Weights of a small multi-label audio tagger: trained on notes from a synthesiser with random patches.
Rows from block 5, named by matrix and row number. Each number is 500 + 25 x the weight over its row's rms, rounded and kept within 0 to 999. All counts start at 0. Numbers have three digits each. After the name is the row's rms in percent of the matrix's.
# weight_hh_l0_reverse: LSTM recurrent weights, backward direction (gates i, f, g, o stacked) (model.rnn.1.rnn.weight_hh_l0_reverse, 512x128), inputs 0-127
weight_hh_l0_reverse.307 108:528515461530509464541542512481495532491497512505507529513480468488508493490540471476519546535510508520503449493554500517464501517518484481494510500496491400505488492525463508516504499531476492531475517520444469487508480468489493469510492500468532493483524502517472514514509467490494479511509522509507496420516502455555488488534533505508456521519484522520508513489503511541508516509507
weight_hh_l0_reverse.308 098:468518527447483484524503516504442544487488447494498511527497501508477462477497513516453464439470524514499571507504508512478526502515442505505477471475461522472493529497511508472517510495476509489488516526524466535512522513464530448511495485489499479517477511514490488474514505490523460482503479472511466494500507516504498530493474571556506525477514474518510491534504480478495459502514
weight_hh_l0_reverse.309 098:512508541515504497516499485488462485483474513471484507502462489521458495489477500507491522520529528527507490580518486524519493521504472424488495516526515479518429515523450494497502465497465507477496508522535498544522496471509499503492446492481442475509490502480482478497507517505458478498532527511504482549506491468547488500500527522506515503540460486504545476551516492527475482512511
weight_hh_l0_reverse.310 080:532518449505498506518492461473479496495484512512480481502497500485489471521508462496476469547490519516492560469563495518484456496494497510534502482489454502490494408471515526496495477457515517539505474515476483479512466496500505480504493493531515465481523509535512429501491471485482476506537463469516491489480498518445461540520510506488479501471518475502515516512487480528456495489485
weight_hh_l0_reverse.311 096:499503558513515453487500527506442527496509489478489520536512524500446481519475475565496513497503489493504478485481497490487513493511481485457484571526497469477493449435481524456477493533462461499522528498479502509519489524524515503478537474520482491491481481497474478511464522514537472486542463499509523515496484506492535478514480524530487506481506530490554543496475478497527515518501
weight_hh_l0_reverse.312 105:517499477503520534520505512509522542515511547495496523541495486517519479533522521512491504503505508512483496508486531486503510487510461493494523497460520562521452483488411491496528488455520478527510535496493491541505526512473502532471549505499539478528514468487500500533528497511486465487495523510477479475529473505477546550438495480529521497541514499531449521513499450488496492484512
weight_hh_l0_reverse.313 098:489529549472459505507471470530501510502519530470484522492501478485517509503483483473513459490494494514482526479496506473490515517523502513469500487547537450530500531504477441532492487461512523498495505501512509504480511561540495509518515525518485500496512482540501568508501428540550488493486469463490490538488537523452530478492489472504541483481494505485496500504479516441525520520516
weight_hh_l0_reverse.314 104:488558530512494504526536515480508490472498474499505491487548513480491525531527485480488517477512514499520486459502526578472491519511499515459483504508455471507522521502535495400484507515507534488494489515499498478476544513477521450493503503471512544469503515509530521533522507488516499512509509504493468477446500525497495511496520516516502506473444492488495543530500466485521495556533
weight_hh_l0_reverse.315 083:491549488502535481478499460532526459520458542482476505533527451514491453487516485481525498505481504520492554502513485479502488528524488546505511461510527501461495497504489474479450535569512522476552527488518479515470515479519449497516490541490524485490525474530476485526508497473480533516489492496527464536532516468502504510483502528475498485526501457504499548510492496489461523489514
weight_hh_l0_reverse.316 110:461528510507515511453493509502552502489475466490530531478525508521468472508514528518514514502510494499525505515501488491493533493519506556510468500525491482489529590509501524517445417479482533492501485462481523525517490515505531483498510492495523472487447535504479495497503499549482465511451517487498474482517513481530492490498519434490469505505469443517496519493516498495508494471488
weight_hh_l0_reverse.317 103:537519494518491531502467474492451441464475464530469493516486492509451487480513505485481516478480488528494456484484440484517504473524532490493477509509464478469503512483495464539491539483525497527504458552533500479544470490475533503494573525512487514523469488499478492496495465547498517515507463489524482534512509481518482514536503502497484461472514508485524527473517469540509478521495
weight_hh_l0_reverse.318 109:482505505514506514486517510538521537526488519484460527518471443503505533510503531489560471485515501507561544506537488493483513516510467488501501517514526482504507464516472509520498537558442509499501487513478496475442509485459475490451486482474452493519474460483491473498475533506468491495477519505483445515504505501531507497495559505462502486516515479499505486526500466449489502494539
weight_hh_l0_reverse.319 100:549527515514482549471509519499487524486481493532489490493475503481481533489498514462540487522502501535481505511507501521519479504557477541460481488522507470503523508499506501535484499481494418474460505484498480540524495527490459487476516514519487493479523500520472461489531479491492483518517522545454478461522509494458493471480538568509507531499492479456512482499511443473484518528477
weight_hh_l0_reverse.320 096:502471492519472522490489486476504466476505474497510521470524532498502540535480486505503508530496460453521461498496508433471538514457514495519503509482489514526531503496475511558528467495505511409508514527465524526490479479507516513491467488470505499486517503587507505515504486502498530520533489497514497499509489527507471503462494540515493484498551477487476470501537503504506475535449
weight_hh_l0_reverse.321 124:505505477508485501478495490535513500508476455493497560497514536470489501451482515473488500505480515517528478478520508497504470502487510492472511470506477489471503524517520566466498505502489523472383500494539485549521461482487520502469501450477525485479480524508508515476474499483549476512527482531488506505460524507478484461533481532468472493469505495519514475496516482481484501467473
weight_hh_l0_reverse.322 098:517538533486516521475510492470517518520480509512511509493476463512511496480481482494516501492465478461520484506494500544500471493490474520525439477481460519532475531535559468526503458486512516495501413503562491508510471481488489554491546488500484517528508501504495497561480460511482519481487515493519500493452522472540496514509535545482512501502524527472501506450514504531505515501495
weight_hh_l0_reverse.323 111:451490462462477502515523498517519484497523498518531515501475455503502509505425537547521528528522473524519532444490486521505518497517488534477531481506506514478526506522525508516498538487475509495502513423501477520509495475522550483526508511486510515499496481544530542509495478468474485534466480510500475509488500538512468476513506499417515498495504462527510506501465517470489470508507
weight_hh_l0_reverse.324 099:462543493530504467475498481540511505460504492545516526503477476496486493482546518452537532501484503495504538449520515491528540501495495454469530532518518511501526495502512459506512486486476495541539529525436506478484502470506515501547513488509497523509502549486442497509461487503450517496498449513489540477511489496490472482525517469504490516491488521489544460526512463507466511478499
weight_hh_l0_reverse.325 086:521517516513450486514538459539474489478523496503506511513510518465518512472490492501477475479498529496491484494474485538523466471521521489520535510481531501501493516503516522485507449495535476448508501523470456550479492475513508512472464477505513535520528528495492509483501488461473451526525541473500450547490529511483498520521511496449490538466486487498511499515487507462508475577547
weight_hh_l0_reverse.326 083:529520526489489495503474490508468484537517515507492475478480501478500461546561537475532496502533503505479521507487461527489499485539523488495528508522526526509492449522502486520520489485514515503545487463472478429499479495452454475496488504539531481504456454518469504507479492493517497493487534490542510516454495534487480488485515518455442471504475467539524489509518499538470492483483
weight_hh_l0_reverse.327 121:512525495518494510496489510513503511495510501533477458517459450490481532489546524473506458456526506500508517494486455524485493505503480511496484478511508488515505510432491546523465501503507510498475473496530485442399469506534493510482524465523500489507493486570490513463536507512543534526504499515525457479501503465473515484507505492499498530519517451519522488511494494489476499529532
weight_hh_l0_reverse.328 114:495491491493495503498494510482505519509469497513506488501507504502507496505531523515479456523499495516487525493561523546483526502561506521546472508473477519490468504487499525477557476516511493532512466529506474515528402480515523473513475508527487497493461513451515467461477524494533504472465481461544459501511475519455466488490481525483534517510519532456516517493502492475492478535490
weight_hh_l0_reverse.329 086:527534506513486505471520548504491498504511535480494466519476500458468526475520500485499480476534556490480492463526483555507465482517506498543488490486503473477521518481494536499482494495525478519492516488485485504484548422520500504508480525505457502474497491500476526493532505522466500541542508499493543490512538525540471477468549509555502532512470467487534512470487472542487494531499
weight_hh_l0_reverse.330 093:503523471474516495524492517525487505518511518517503489516514508532498551490498515558481489478509473470466486527511465513500542514499524470488496556501465505492505505518515523505483510466484540495494492486492481499511498520354469468493481491514505493483477471518481459540478520464506488531552494529489522490482477500516532513483506518505483511529487506502520532477493518503490499518546
weight_hh_l0_reverse.331 100:440491503497478473478502464468497513478548488526487477496527539479507528462466474522438571459491463496491466489491496502507482477529508499500512512493506491488501530531472523492503541473490497469532510488507497493483522509499511499519427522569516530509476511505529500474512500501488521530534522500507543506519535538514505473490478453488458464498526450467512483502503518488480498521513
weight_hh_l0_reverse.332 104:481513500489463505495492456480500532538489468453516513504467483493540533485550507496503533499497472497530487449481482473477532493452467512457506542530490473478495489514526530507529475537502556478517521500533488506501526504518513430525521506478513521512512488479472535499481477543494493474496474491519541528497492506427473483522511502485460533514498480499511499543489507516513491471464
weight_hh_l0_reverse.333 100:512509515454509479511482532490492530465498494507510482504479484457515448478493476498472513489497502460505468427507488518516474501503513433523462493504503471456491495480488510503462506478494488494492526512537476497553497518519478469460547458523493488511453490515476497507487471521529567489536500518549514486492551499511466501496530478507495484535522490496471513496516548485468474478531
weight_hh_l0_reverse.334 121:528491495522497557454517496515525508478478485531508497491513520464484491500473516469528491491498495519514472532495487462502473499493509486504472523480517501527537522503520469482479501506467487529508442504493481527512487488535500517512371478498502506525488540482508484562481524491517501456494543517501507535495464479485438503530474519514504522494503475500520516511501512478479507549497
weight_hh_l0_reverse.335 098:482496501525481483530500521513484509509503522460502557465464520519504517478542462525525454522536499514486507488473497534486484534495480530524499475508485501527507491537559512539534505504502527474440538466480494522513558509498510491501510418504498539534489488516491473510504510520502501517507517512518462456469499515542498532515488463438512520539521517523482476483505503501481485486500
weight_hh_l0_reverse.336 089:482469513538464525508496504467481485518523468512515532508496459539532502496507521536470493484507510516482517473486445500425474462502497515513513527528513500532485519508484520446517511496444486476461525483501540543508535500531504488512462533439500472525472486512494487484495482452482519482491511502493513482469502519499503484480538521473548484503486514490483490513476532478424497511498
weight_hh_l0_reverse.337 097:462476515499471517524527487489498541506494532496491473522500497498525505519498510515498502466463493489472471491451525492494555538454448491512558506498479504514495481498541505502501505502492484527538508437479521507481506469497484492531539472523423510521512528515464524501515505527453492505462486535483472532503507532461489446523497509501476470491504508532491483516523517454492491478447
weight_hh_l0_reverse.338 097:531491483489522535500494515525478513467470474499527477499524525504543463516501518480498494516541489490535479504471516524522516508504507453505487555529548494543508475488498508483511491467495533477529499497529499510491511498508522498475491503469510431515499519468470526433478469514508442490484506456518489512491491453460560511482473503504518517508439463482486480490550514494470528486499
weight_hh_l0_reverse.339 106:512525544499518502475509489495532467499518500472485483509490521506486480498474509498479531516491514476511503522525523501446469498479471490493503505474480522543523511548479492516491522525487530474517519512461505478509484541499528508524505527506502517383487478523511481451511490517468510549501521472512540505529493558461467474478530459523502540481457500506520481465523492497513499471498
weight_hh_l0_reverse.340 107:505471488479526459514519500490506414529475519510512493476535524480521507493552458543523534534501523534460496506522503507524504488494517501510467493505508507444469498532494516520494496485445468513539524525486476516527488473458514510462494539488494470508473509508490550499508492493538492465448495489484479533526488486482469502475480517511565497531520494516500503464498494496528514483454
weight_hh_l0_reverse.341 103:521502523507503497538524486501521517483537494528528520506487501459523527460512480497520474496506527525516521488501507527493530502498489518501476491547571481467495507551507510527484486514533458490531535490521502503512493491505489478508525535478498483532502436482543511499541467499500444497509498508494504507452462493480514448508449473499458496475459535488513492460457501446543516489490
weight_hh_l0_reverse.342 091:524473509454508483516514497556543484487495458490517509525501468491466508519474492531547496509494479502513505512471491503526541521496545517471535495518532510540473496504479460512488531473531511540498546489424501523528536496533512529497503541495498508444559528432506501517487514495487524495483517491465461494489528473522514521480481498504486509484504496498495537536521495514518486535478
weight_hh_l0_reverse.343 105:481542446506488539493521511502479481523461488483511525525518501477485498501493465493483496495479451475513533512514509456501519487530478502492481511517468520488519483438491533542512519565495457504471513549503503509532517495537478500512504521531535488483475455507434532487494516479491515512511524493499469532479533506521477511475510453458525501517553514495448487491489536468504495482523
weight_hh_l0_reverse.344 108:445511492522509517494468497479481506474512498529500500490481505504509521477545528505469455468516483513492536486483521486461531475496535458489493494501493454534498478465540479494518509498482500506463515531536492497485516526469544523501521434491494530522538489520479465497526471543495471493444489512514482505477514537503498505523423564512476505455509499491495473477472503517520503469483
weight_hh_l0_reverse.345 118:516485450506495492492489480537520504508504513506481550510496464497495470470493480573501545484502524524559510490512500477535515505453476506505518539504516518479451533478551492477495515510505498462526458491544493496483500509517496511481511524524502517519534532456525508418499485478516514512506506485475512503501481518474519457498484468516518523532473521512467536495479518459443479487505
weight_hh_l0_reverse.346 091:510520498500502506506507502519486487482518509505495538524547526482517477522480454510516493508498517507447515486547552513489498475481514468526459478478481512498513511499524510543512485557481555495519495462552490460461521492505499525511467490506490501546470507532496478518462483506480478524523467519460528493453467487501488534474465535466514504469488479497523519531502513535468447461466
weight_hh_l0_reverse.347 099:488518455520551507512472465466561517525470497468493489519496478510538507529514495511476544530509498483495511543468474489491511545549572513547526507512495587481502499492500465502484524516507517484477530483499461478515480516488537501484530508495474477459488516494478507496484455510476502515460497487487477505497505507498475519499517476498492509502531538482486529482485480521498451547527
weight_hh_l0_reverse.348 110:470475519477475509484498465511478536517505507500498501521484481483486470484503507485530537480465497552537493527461482484511502467485493454506525466476508467462490497474526499513508533468540528516502483491517497502538465488454486481485507489484470507523495515531519464491481525393506535482498483531535508489463466519473495494497454506487554484485486519484508501472529486479542527534506
weight_hh_l0_reverse.349 108:497507502530471532529540471497501471506511544525551514494517470548549494524465460482507510537508513476458514529514506490507516515509488544466505513497515492497518502504522540464494483510486477485471514500530480529537489517470522554518531478522507523538479464493481519513513513499434486470519449522507555489513519541496529459457543492504523489527498548518492505519504488470502480502512
weight_hh_l0_reverse.350 108:503530503527483515482477524476491492575496508489536514477524463491474520508521554451491517505501504483501517519507506489533517543502518517496488525473454513522487504479517516502470514496441486534537485492467522504481472517492478498471470496481524487482470515493513516495476503475485400558500507514502473555478480472497520478511487473536498518505489513521494502518507515520549450509464
weight_hh_l0_reverse.351 099:505528522510488457518500489470514481477519447515478514515469536474499462460492487524494488529493568529539514481496548491526484482512540547503504506512495482508492491481494536487506433493520461478497508505465540473508510488513502476512510486521487472476539468515530520484502482475498519430557496489543452475491471488507513513534462516538488489513514496484522517512523533466476511488476
weight_hh_l0_reverse.352 107:543505497527538470513474528507506501479507475527502515516486479480523517492501490518530524478504526514491480493513548502530493478495551504516490486470517529508515479481484520520493466529480498519518478541496565512533487505507500520491502537517503552494542528519513499482465492499507511446390506518529479549502473479529528554516487489476502482541516497471481482496489527482532465488495
weight_hh_l0_reverse.353 091:450507498528498527553486529493493492486459464543519519507494494527524495491487502526546479503456491510486475512476479505481513477484509491489504535515475479500478536506526528490457526484517501498487439486448480512494494462524496503496516512501520479522491502484464504501473532524515524471498423558455525501498492482470536523464452483487491495481540467515534524482511485481518497554466
weight_hh_l0_reverse.354 104:492499514507504517527502514532508508520521461488491540529563536482522499502533507474504463494523498472489478483504485517498550517486526508492532487490459483534547508526510533491515468487505506520481466514462527486540465529473492490571513504479496517490499515514458466518515498503501511500463499399475495488455493530522547479519457459513496511523490489493466500501512526493510465490503
weight_hh_l0_reverse.355 089:468518511531455501504517536481452511497501494529481476511488516467536502485514518501494444460545533490488538517465513537544508495540509465513521518497493472533516515476511504481535481526520474516545558528511507498438520500477491493489522509506496502531492505519490465486556504527494515509530450483440468483485510476472476510519499474514509539501485503497512521511492554544509473519517
weight_hh_l0_reverse.356 102:500508476545482529482473501504526519473519499488454482496494534475465509495488492522533489524524496483501485500542495485504454500525490463496503481492485469477485538470483506535477509490468457516494492460456495515503499474530515528529534472482479506498465490481532537454499517492460469457464484485488397460521522494500453504510513490464481495485520519512507537485510538549500495502512